From a checkpoint of a small image captioner: encoder activation silu, 21.5 epochs.
Rows from block 3 of the image encoder of a small image captioner, named by matrix and row number. Rows with one number belong to one channel. Each number is 128 + 24 x the weight over its row's rms, rounded and kept within 0 to 255. All counts start at 0. Numbers have three digits each. After the name is the row's rms in percent of the matrix's.
After each channel's rows are labels from the 100 images, of 14848, where the channel reaches its highest value: "responds to" is what is common among them. Only what is clearly more common there than usual is listed. The data: simulated stained blood smears.
# convs1: grouped (7 groups) 3x3 conv, stride 2 (encoder.blocks.3.convs.1.weight, 112x16x3x3), inputs within the group 0-15, a 3x3 kernel for each
# convs2: expand pointwise conv (encoder.blocks.3.convs.2.weight, 112x112x1x1, transposed), outputs 0-111

convs1.111 114:141141160096111105131105103137127144122100119142137146172157136153129108140128105099080092098127162110160141166158115131138087118102075122141115168130102130115103122142145165136127113140099125157122168118102124123087111114120094114150107153152136157154155123107122128081117110144141087124100124128119110079092112139134138161101082109092137155105172149140127139154122147141148127119137164156088155133136129155145095148137055127103071
convs2.111 116:127197157158136120115126114150151120082081130104132127120122136151146150112147121119105091131129131161140119173118090101184142135115112118145116173136140096108112128125135125156116167084087122161096133115162133171159174134132144145153146122100135161144150140115116152162119142156131124093115111139115143174130126081135084143131178136132
responds to: ovals

convs1.31 091:135128130152098117134096093115098117115127116132155126130134126158111137121101109145144141178101130133086109091097110109123130155174157124101107123102134145170141073120114075113104101126123111098117139097146185192185138143119141134131116118128125119126151089100125080096112090082108110128150165137149157175157127136127105149111103094117103123139168129086101083093111123123139123149127136184112145148120137150121121121152135140146131
convs2.31 083:102098164122089116122166141168127121121117107118120131154107110104120089118173110121114101091099099170154109072120141143068141152145115160150117145159142185109144151173086120118105139127122105125128111104082144150128139153105110106107106109176117114119101125140118166130129131149131101114157103131133124125141136124173159169110091125140
responds to: discs

convs1.34 100:117116126118134145102111143123131124178113115169131155136123110152143111129132129124104102099086108111107140143138159131113180108114161149129108137112109152118129128125146125120173106129170131136160133130179133134166071085100122091094129090093091099095122095096128102097116153156128117174127138135107139139141139167130156122111133127169121100154152137116138138123106158117124151094078118120076086151105110113085086124108077122121083
convs2.34 087:164081082122130115142141131125124123109148141088167127155149130128127106146116164124208114134115118144153084082088102113143159141133105122133136115157095127148136134149136115165135132134157120131159117087144099078118103167174124119107127118115121115085125139186127138089140111151118151150131116111125142107097140140115098097123129185145
responds to: crescents

convs1.99 112:161148147112119145132125106118131106117135101125129103119099092108120129106101103085088076143143159161176129157123098131122109110087085108120133122137122116097116162176155140146149110119151136139151136138105100084127093100097116125126131165122136148149135154151109115120123148148153136114115132113100116109092106129157169154090094089137127151171165148141160163163136134128105128137163182186128157130128129146104108128118108083077099
convs2.99 132:161151112159140126112113133117120120101123096124146097130090114151132165115110143107123093124109134117127107128106096118177128097083166116141102179116111118127093112118125114133117167086086120170106085092181120135123156135111123145131137097100083156084166104108107120124140127144113127071132076113134154177112107124132110113112129111138
responds to: ovals

convs1.97 112:127066082100128137122152130099084116063105163093172152139107119100133150107189125099114110103102133101133143120091119084135168115169103140168151163133084120075106139128133140162155144166105121138142155144100106104113113135145112113114127114169129118124127133120125135100130147113159119084118103149163162121181139104114101136113113137110116129121140159105127138125131128093103111113120123106142117115103111107109148083124144120133082
convs2.97 095:082156149082142155148152130141153143145127111134061111116133079088122111162123171136158108127108152162142112142122116125122147121107160119094075177143122171129106148165107114128123162120072110148127096111138108114131135115128111073124134114149118133108088107144103135161105119154130112104150118140166133147112099135112167109124098106132
responds to: discs

convs1.91 103:147135119132143144144129136148147146139103123136113089165120150147090105122068085118098103128147121133145151133127137145111144147134135176146156154085142128099084078097110117136142119136138158164145142079139116095096137123151142109141157133134111101123132113116157143147110085111087152126141126144111048086103098110095116102160163156132101146108080129149163149138074136116097102102133096137163147117132124173135124114128141142121155
convs2.91 095:104143162142139165086110114132159128121099117090136121068128103135113123136125150131116120142134120134142165130149125075134133133137115147165135137127132075101150142141125161099126177099145159158094146119168153154140141145100137077129212093101111133144125144086127117173125124138099128085106138166145130116129133121121088126106131108143
responds to: small spheres

convs1.32 093:112165094132171121125134129113133163094106199104127145143135107117133101124142122128122110118132108103119113109141117131155142115131140128118122135136124129114142111139094136169122131143119119138092144162118122151135101129161094106179087130143082133167076121170086126146128130113153139069168136113145133083121143062141115114121123134121107138101096131137133108131151086156160125115143159103094216097140149091126134096141145113099124
convs2.32 108:149155120099130139108192139125140114105101166093136132152139127138098131100099141130130118158138188112129109163091065097135111117092118108097131147102117138105129135194146106120135124096124091124154150126115135124099105132132120097115144133206123120121146103088142107104093099153145117099162113129124111103093101104123137122128149106116
responds to: teardrops

convs1.37 103:087089110105096130109105074148156154112149127096137146123128136136145110106124131131144114132114106165122108136105107118113118123096117113115105113122116125099110141109115103099127095106096136104123121114121112124093156149130105116109122145144172160150119122127155155140169145125169133173118170151171137127168142146113136158161171153145138138143148170145112126141137141112132127145142118096125113105123134188184169174110152208189147
convs2.37 108:117080101110124137120120067117122127136151120147095105130100104157100147092130087115109112111107145144147088137160112129129098148128180106123123113131105143169118086122123149099096110121107113109151102133101097137082109132109128145085109084116091107090151088090118119094122121091140141117104119123145132140153108124098144099094087083132
responds to: target cells

convs1.103 098:090135127101118111115122137068097115075101157071089140087128164058106165080113166143135105140125097135119118111143175078112167101141167183135134175113112148125116124091111120113105113102141153123139146126131126139124138108095140142086136137105103115146099100147099114143139113126112141120139109119115117132135125116116099101131145122135137110137133135153145122132121133122123129124121098107154135099112096120165192098129170114138178
convs2.103 086:138108194136100098129127130200124116102105161142175112154110099125116090110196085085133123099112145130111119104091143087078102134118127116154148133127153157091125140120135124104143117140159128153160122152132137162128145173106129148126102159164147150130135110129103127112132129128137127112157149129128105150109142138153119164168141092124
responds to: discs

convs1.5 096:110135134141107133145169146135138134158096139139144124140124110132117115120133119128126128116106119104128116148123146136097139161145152079086084098096092084084088123099100117116099103105112137138140145118130133137109092071090072126097071100103093098112101129112093113117083084081102125075085080081147138144139101131167158143134119129144081117147146126139128121111124112123116136141139144154116142146170137130112125133100104127115102
convs2.5 084:157115122125119154137134128159147130179167130157156117143138111106122107125169134138200140108102092114130081097172180158108092152121126133143127104134097171148138104139123153157111084127134144077141114115088115138124119144123123112121107131143153117100114127177121105089132140128114158175127114106110123100135161167146164153144159138123
responds to: crescents

convs1.33 090:057098125100135132136161093148158126143071093067078109123132136117125113145138130105153143148166139110140103148160111134155130128143120125126128126134123137130118093111114106140120121141103115114104118125105128134113149147127154101087093077104140138112132105081082093113122116104100125090113097106129131125099118107106101127126146142143095089097074098114132130109109112106113127160135109180092095079077107125144140118121090099118112
convs2.33 111:145155144133152119143166126129120135082074150115073164147166174102125107113091121141090159150163151134142150122122075117096128141146078141119148109140160118127149173138137154167150102127144110138104143168122135113146123093138150139159114149143137120168101155111148118135094116121172141128161145168110129087129099098124124136130095117138
responds to: teardrops

convs1.53 093:151125116147131147135164161088134158139126105116088056106129148101094130140122106131161172095093140117120136122154176121144134120102129128139149149104108118108130144109086104113125114162161144111119140088124133136131134120121148107098109138155105141170117094096108091100101144164137122090117073089136135123154102096121112130124142167121108138125110133084122140154133104119090094119084065118117102105153140119104080143118082105141146
convs2.53 096:142078098130104080193135142110105112142130135147155131163112180113121134055124126138125142121141130122104142099119143163136154155143154185158154118129113140167186132133098136176125119141111081103132107157140115125130117153133137157152125162145105129125126133135167153124160149109100122144110119145130126129103093090095161110119129146143
responds to: ovals

convs1.94 104:125163116155088109156097160161126125111164142117130113143125103163118079163127121117114109105112168122176140140116130109090115121110096145118115104126132125131125101122128131099116138110127146112124110150133124149123113125120106138116091087104094144120148134092140076133117179111188066105172083151169152138134160154142142142135168094160120082151087139142115130103163124129145117113088111092100124091105133125152126152119100155104167
convs2.94 123:163107092149106094157110111080123116169177128149114119138104093177112192130098095116120135112110091164108100115138138140130152131149197112117154133131144140145107122130113133092123113143128112100142117146129085125109100121144112160120104137130116112088174103131137147138156130126122119159153129127147107175118121144082179099113109131107
responds to: target cells; ovals

convs1.88 100:109099141108107128117091128124139135116106157124143112163170174149124120150126123131126123096105093108107118144147119143137138121135128150153142139113154144144116141131111119122142116145155173177182182105130191157136127124130127125144116109125103115107102123125095099139122061122068128101120071164130107094107098108087097095141168157168105130165128125145166180160102143181162137112137121135150155106135134141124118132107114124118140
convs2.88 099:109121132135095189094124140110135113130104082108148124118116120135131109120123164149131131118149132107141122130138119101159137128149125154129139151121110092118129135137110131125077179101125156153094128081121174127155133130087137137113185102127088142164122157077118094182136141124081081086128124118164082135129133123084098121109135122115
responds to: small spheres

convs1.35 086:137116131147138161121127143153158134123152150100135136150124134149135154134137124125115130143141148134157170179139133157121152142136146136135127141108133132133150162111128154118154142143142170129120135107132145108133124120107084116107083092085089095074073102086076091070147154131154137123128140128149145135163178149158176137113154146120148143123142123140127107134130113133123120138104155074090127089087113075125084108135097093113076
convs2.35 076:149129104133122130158134112108114143124125115072155121146150142122104089165109162113189144128160149151122119087096073095136131106105103106131154111165109080148107125138115102167136137125166096150143107132147091066116142147130117111098128115086134129116116149142140137130137115156128124125138114117133115121108115181101059096115162117133
responds to: crescents; spiky cells

convs1.62 102:121136131128152120134106090155131129132141128098150141171146157144182122131133154123098100134124107149114088139149128139153140131155151149112148109108128137140132140162182148138172175127156142146129137160138140146128123147179121133158159143152171136136120158130124135163179168154130149146135156146136150152101121144124136136095087082096113104103096089189163151134141136142171164120131156127161149157123142147143180139144170156155162
convs2.62 123:119090110108119159098135071123130136148161116148100087112102102126122157103130127104111114093110149086119118149149132114133088120122151110091103122096111146151108086149111141106082129075123129120108091090099090140113092121109120115080143066155095113103136103098100092119101116090138125112114125103131102125132111125106145101114126100116
responds to: small spheres

convs1.38 111:075072112074074113088082070145131156131134146126144148129138154114130120107104108116131152114108137122111101121106113123116111102110102095120118090096098098085062102086091092102096081096088118088105109106102094110100148126139118110122119121146158127142126108123136116151143135117144118139119152145146156137149129139120136131142147155123113140152143158154134149139125129104101119145107112125123121117124125178153158139091155171138163
convs2.38 085:109109146096136149143132098109134149163191151188097145110105124147113171100106084138108129118131130144157084130181152144104114162128152109115112141142141141167153127114140150111106121112122145140155104119109137148100107155067158143084138098145124117104139121122132132143095133124120161144110102158140133112153116141130180110109129071165
responds to: target cells

convs1.26 102:132146131123123115111101120098145130110121159131152120125135137128134117119107116115109107101123106122102104120151145100169140086104086086114085105161141093081095125085112119114131123104097114133097111175131072114099140154127128143114117110106112118124110119100129092110084100092106152136108102090152165189154123138137137136069112085096159149092103094098094096101120126110112104115101117114131114154120110071130127111127175114125119
convs2.26 108:150137095191167146107151154138133131096133152127163131120173122187115163132118180135088107108072127136132115150092118122182169133109136144181131158131105123122128106151134140136116152104126124131120136126142135133132126133150099124176134132149107160130161146100108140098161165114132097091140111078131139172122112107143146118134131148097
responds to: teardrops

convs1.12 091:141123124124119105133096081137096108138116078150118096127124132109137131123126128155129121186131125162153074104101100109117095096113128125128123106109117125106143135109119102097117115126141126106105148119114157133117112138133117145166102149171118121122065116118089101098108137149095139153129162197121099105107135110100107160136100131114126141104101168137142125170127121169115050138077079104097083113100104132110125120124118126111150
convs2.12 075:091157178078138153136147160136125148116152152161115148131164142107123120148113157134073151144201125128132172095130105147112127109127133116145087129083150116123111126169146112128147171106156128174116134124143135107151101123108118127112166160154124119132128166112133112141103127139158114091129107146101119127131101100145121159168069112105
responds to: small spheres; round nucleus

convs1.68 096:103129110131133140137155135133132114138162178108112129108112115116113092131139134146123113140130123128136150136118148126095082142152117135133143091056081149163146100135106117132157107086107082101093128125093138145118093147099092107104129093107138161180104073082131171137123116100141142133126113085158179148091095107112090086106117107094125114128109097141160141100073114143145099105113120109129122140141147106128114098125118135139132
convs2.68 095:136096132140103119112169146152081104090112122110143152161169147118101083074110172141154160121132157123137146116077111122092137127126090145138128154139144131141160159177133133126152116125121089164170137164113140110120118124151120149177106151131131122138104169138204143115122135138156128126160131105131139105110101107158116140127135162139
responds to: teardrops

convs1.107 114:127112115101155107112143140139169127154159093146107094108109111082119086105107112150149124144134113146097093106114137136133119136130149102093089090123152117142154125169137129147175117163218106118119106132163129162176141157112146130098149117087126152136113140157122159198097087104099115128128121115113082107115111131126125097163148135151130130150096091110116139111104140119127143110118116129084143136125148098112135113128143104118171
convs2.107 108:082104104094090151100135123116120109111127110125136097132088111161091108123118137097154099109178138103113139113120117122155103116121145133123158113085102102110108095128092120142128172121158117189126101123148125175125133179114123117126182103109091117123120089142132106106175132127133110119086123093103148157114112157098080119121118117121
responds to: small spheres

convs1.85 098:129116118088136084103086091127130157141095162118118150155130145134104101135115091136140142147117120134127135138124134149122143108117128119123162120099161121125122140151119140155124125153105131137177120090152139146146142138145130103148112100141175147134152123140139129155115049098056105074090062090102115116111089116071080131133144173121120146133145163123134161125091153138141140111126082132152133106117106138136111101115103110110109
convs2.85 102:090139147108107159102126148126140122137083125125113150116131147072140093094149151145135145146104159130135159159148142115148123144164090141127137177140133097133167144148132126124131161123114160129120137122103196117144139107142136130102152145121126132198076154109161118124099143115127133116156158098132112081121141067122075155138118135128
responds to: small spheres

convs1.64 114:120142121134114130117091095142169133138136134095078121114113107149139101119124121156102132129099134141145117093113067103106105128176155106101081124094106141169158129147146131160125110088104076099111135111121151153171116109143151144097136098102114105093131116117144164152161175148127132126125117139130114150115119119111102091171184143133111125147157095105101110103085120168149167103094109121113143120083105090100106143138121132121135
convs2.64 133:084142121083078167109140136121116130127111098101119118170100129074123081140132135123162127125116146107135142149095122138127108101097113129108113159123128127110089112168100099102136146113107130147162110080153115115122116115100119113109152132163133090095067119105097097115112082115165110105179095110136119111127137161133112141145087122131
responds to: small spheres; teardrops

convs1.18 094:131134137107096095096086083122122125140104124121133128140132135118101109096095087113112112112108088097101086111120150114133149139146135081086108091124138117138135078080109078095108102095110096105116117121147132162148126130124106112110094082084131126138118110104092093087083088098101124145124135154128131140161128113155139118092105113109131157127151144066067100083106122119114141132125132109117116112101094114131135121142150112119132
convs2.18 082:115110166170115148126152127165110138119123146123123165140157123165142122152147138123069116111081135160191151134093140169144140160148119178177113150156130158111166125175120133120131167140118107144135135102142126131128135154088100084153148130151137128162125167119137150114165141098118096128137111110113130152151140075158145149119115122112
responds to: discs

convs1.4 097:122114128080098131102120128116104132115107134120121141130142114110137128104123139144133142166115164150176146107101124111114089112082103103102107112112100140116117092104129098108090100123126120108132114100120118125149141121105130136133080119134107107110081113111075091098122142107093141097130112129099085101100108080099067116107095111097106111101078115138148137168114146174171140115093121077095121087102133116101104104113109121133107
convs2.4 091:121138142143145179145137167149137162128163166179093155092157123119098144118138147162060171154140120121146154146160146137143120140122130132138079173128131105140143145140152155126137179103144161179121149146158127151128130128109150095144185153122118131128132172104133123132135164128134160104129124141125148147122125079162136120131096112138
responds to: small spheres

convs1.14 109:122133105142135087119119083120174139159111125135145126141139137132128131132101103113142147166121092157117083095129166111112187120153181126121104135144125137138123118130104136150100125140111113147085148121079131103073107128110143162109120130085100109112130127107118119091117101087119129104112114108082123171114106196116150178084121150118107180117160172138114126109101136127117126105151108160128096141123083092108140112106145120138141
convs2.14 114:148082119123110104108135130166120146106126110117163148172134152122118089127169143151216103142109134161170102117108115113070128168126138140144159107172115165118136134122122136154120094136136112088175125118088127143101106105158104165133097095139131118105124113170164145105114123141131149150114099113121134121130137109142122154145121167125
responds to: crescents

convs1.24 105:106112099124109114138127137150157150096114154048072099108110100140111118134127138132122113146108125158155150125137134120106134109108088135153136105107150106104093161154145125109158078114126125166142117099145100099079096108102126106127131113134106110113121115121128126137158165152103108153093085097124098105146130116123125130151166147105104157086091098177172140115103165079103123131133114159122128143145141094106126103132119114099076
convs2.24 081:115099178108092134070143092168097133116116137120125148138139117103105078118171132117171109141142159150146125120116151102080129143139099134065178129154105131137137149156107133151119104121129103123165137137095125101097114117141110128067092085155105116082110118151140137118107119165125143133139087105110124114117120116160126158122125132132
responds to: discs

convs1.41 098:100132129118136126128141128116082084139076082150180118125149145126141130105111127122109112122123122115094107114145144122147143109126136144140139128156135138135134107133162122156154100132131100151172126138153099125137124090081148092085146175121121088077143103085142174115116134169091150157102087126117124122100144125113099125111100089141127117113174140098129162110131143114102131116085102136072092178154124100101086135134099123152153
convs2.41 103:138106117106102134061190106140113117108117121086116131191146119097108110090096146119155138136128157117133145143111083116117132109109099129101106151104101121114130108196124132114126140111136106142170117081101109136094100129131123128105128140173103147099130107126135125093071119105164119129181115119142138152108106111107147120121111141109
responds to: teardrops

convs1.0 093:102106139125099149127177139119124137151099148134148099134127149133119142139154149095129130113094119124118102179130110168093142157134148100097112107106123088096108092103135122126116113106100110106151116120131129120087107100112084113105096110118091089103094113123115110115087078096093129121084117096171134120161086136154126150156117099152093124135120123096130094094110094104086093109107129147109148143172139136098091132097104120112086
convs2.0 090:144103123133136139174133139163127140165149136139161134157153120146136101114182129146202152125114133135142107093104163160115100144127146117161137118135110166144139124136114136140110092145137119108174121147090086117132140158114098132137101159133173113102121125168151121085174156145107152143132117107104123132136162173173163146146169124121
responds to: crescents

convs1.79 093:136159134157164140113126121141122106141137126123116111097085097101096154103099122122105136120121129154121128154102094148093144147128143116064078121094163117093127119125124112105118113079100134122150110124157115112096120117104100079130109075106152112094167118152153143140097098097118107125106097090140124139119123173086125183104116102129096102119092072139098132090122168081106144116143134132156138115119132145119129118129164129120165
convs2.79 095:131157157123128121143164158141096122115103189143100163132160182105135104090146132144135176132123168124133154125141131139096135156148133148151142145150142126144166173152153114126142112135122128115170154149135142116128101119131141165169124164157143106152108184136154139142139153157182137142163150148135149090121115071144113134126115120170
responds to: teardrops

convs1.66 101:144125125126103113117092109141155137126134139156136134089121101119152102101104085191168154174117124151121141114125121096134107115121117124116109108144101110119147101132138118141120127133100076083062092116106106122146117144142164151139133120130098144121132152094128137130122132146132161116144141128102138104166144120094118105151176157174147142203173167121120130105110113113083144140109130133102141114090126063116090108143094109126100
convs2.66 100:116103084132102132123087140103128135149127095093137120135119117134112100155112151112142097133119104100140100137111104122149116112078140112119137137120106057142087108126105089130108139121150131151139098117154114097115126113078101104095134098077131123081109122139109108120147114163119112106139067104150130144116115169098059104126146104144
responds to: spiky cells; ovals

convs1.92 103:138102137117106127109085102103120131108103162111141121140136170127131103147124117151143131124105094107107129128147119138128141123144132127132143106093151130149116152141099145132121139146139153162202157108154164180150131128130142113137126127129129135122131124128122120150119054100082107081110066128097105092092086110087078108134150153152112137161141132135152201144113171156185154136133116163156142119148138166141136135123127137129118
convs2.92 097:091146125120083184085119134109147133130093077104143119128108134112137094124124154150129122137127141113149134156133112095160128127143130151128121159127123088112122144136102117131084179081119150153092127097112163115147129112089144129102181113122094131157092151080120093183125130116106106090118126127158089131130137115086086121114126111138
responds to: small spheres

convs1.93 106:101127128101134151100123164166149118156117107136105088155141139144137112141086109116095132109127151134145135128118102147116104147131116172141109166123097151093091080107123102115165100157166160146131158105084143088073134139133141144106143122127111117135122140127128126144072113133077153139098123177117082087129132125131123095159139114142124099115092125153148133164106092148095073108125121138161159101170146114111120084131126093112127
convs2.93 121:086138151125132144101131143116119110103104109083134125088105121134108120146094158142126116124160126113136149121107090110148122115128106159130128147108126074100126152132120134120107205128131144219106125134162105151139123166113128116140205118100118133132106140124109116137157132166098116117110117139141122146102109161120065107108135109137
responds to: small spheres

convs1.55 092:133124138136141127121123119103129121153133104121115106137139120136113113085102141105107141130147165153110097102115133104108138164153145060133148105081115169140094087098098115118100136109093130124115156153140129130109077128148124110089159141076116133099160121128119113130104097124133081100147163102091150158105079088147134094126118157139120150147130128096091123140089089156168094133114115130147098128119095081118134126121093158131074
convs2.55 097:107112142107111144123195163125129116139122112107092154168159133117103112057107153116126125116131176105129134134102105128116163123106114131088119139110092122161123157181129131131109163112114088183171157144090146130110083148126132138141142147133113138147097115084161143113115142109141114113146146096116142145109081087142110120114135150124
responds to: teardrops

convs1.106 108:142151101157068106077089154108126136155142125147104132127130098152107119113129163138134091136144120091127132140140105146085111117090161120123124113149147130145121093121119136118087114084124116127130116141144159158113090109115123168139123119067095102143139121117145111137083117168071148143162134067119121098129131109122104100138144104127156134077126127148160162148140132163133139124155178161162148160123143164135106120096119095117162
convs2.106 100:134099102118104082156153091125087124123143136144138126143124162146098124091110108126104168141131158122134156140112110109080128150162179130167165109133166159162145122125125081158151090147105084133132149146101138111115118125132131183161093134157128094156124133109138143107111105128161136137162154114152127104143080084122143143147134147158
responds to: teardrops

convs1.102 109:132095143100100104129101110072114143122102148152155185114155159143117167144142156073076087126123133147175158130130164133120138145128132125140138129131117124084111142140137142136162122110140144149141132142140111081117083092096124096108166149135147149170140112161145135154126114124104098084106097055117101091104097091141144150079079096126108129150154167148149136125131143122123130139134130133125128121118133127132173150126144127126122
convs2.102 097:127140170137113149118118100158110102139108101113125090092108121125147113127142120105121106130123103139148127155100141115175103130124134139134122192125124126123118135109120124116122195126121130223101115091121114129125151136084127094128167137115121169137128158124108121136134152153091144068111101125140144163122113097147095183105124096145
responds to: discs

convs1.36 088:137170113121132133131127134113064132088093157094125166121126106126125109126133114132151131133158132108126121126147121143165140121145132141134114140137126142124142125147103153176128124134102120154100160166110128141102126096152085111166087118156110091143074113158082116147125116110105095070132114092101094057100106069123109098119074108120106120099129127122130124128124135114139141148106123120100174118118159099085139084139153097124145
convs2.36 100:158161139129127130145168149137138140072075171095129165155115141115114143109126122138111150160116155122135137152081085126121106139122128132122127134116162118077141145171153122097145127128143115115150156119113146126132115114107122109137131148180147118152155150084112110101121118136170113099185133158127093076133108062134126132150147093143
responds to: teardrops

convs1.28 085:127153153107092095084092065132138134137142145151138139123144150098088110086087082103137149103080094088098103141136138134125145149148137134165133128121135092074096106134105124139117130123117146161143143120116119107106121145141093084104072078065135154171112089108088081081125151123134131151124115118116097120133115116136134153143165141124123142105099109107142106121125128122124115129139147119097121101106124102107100111144112102112125
convs2.28 060:140082165142119142086159107168148139117106162119090130095093075150100106119124121129115080124089112136138167113132136112152134105168112147153151133123077095124119144108135112150125157135140157115128116110105112110106114123130120048117144099136120140100140129168117110137098164075112124161124083099108125131144116102124117143106114114093
responds to: discs

convs1.63 107:103111108145148121132128112151143141099151135106119113112128121114147116144133116133103096131126132149124133113141125120115121125114122152165149131097158075089106108118132118144106125133102102138118141165130129166106138150159129110143088084106118136143086139147124094103141144157077111188083064108144134146147094175094078147120127127127145109111116092142148172103102193068065105130116143142149114124135108135151145134122137094090109
convs2.63 100:134130108095115154117166133119104114154107153116083140156118133101094107094089135110116131141129221123137141191153127081112111129140114107071150147107116130159118135167131144130128126100135111140141139144095127133104077131118129083128143120168129109143095095089142096107088089117126103106122129125104113127126090117124139115101107110119
responds to: teardrops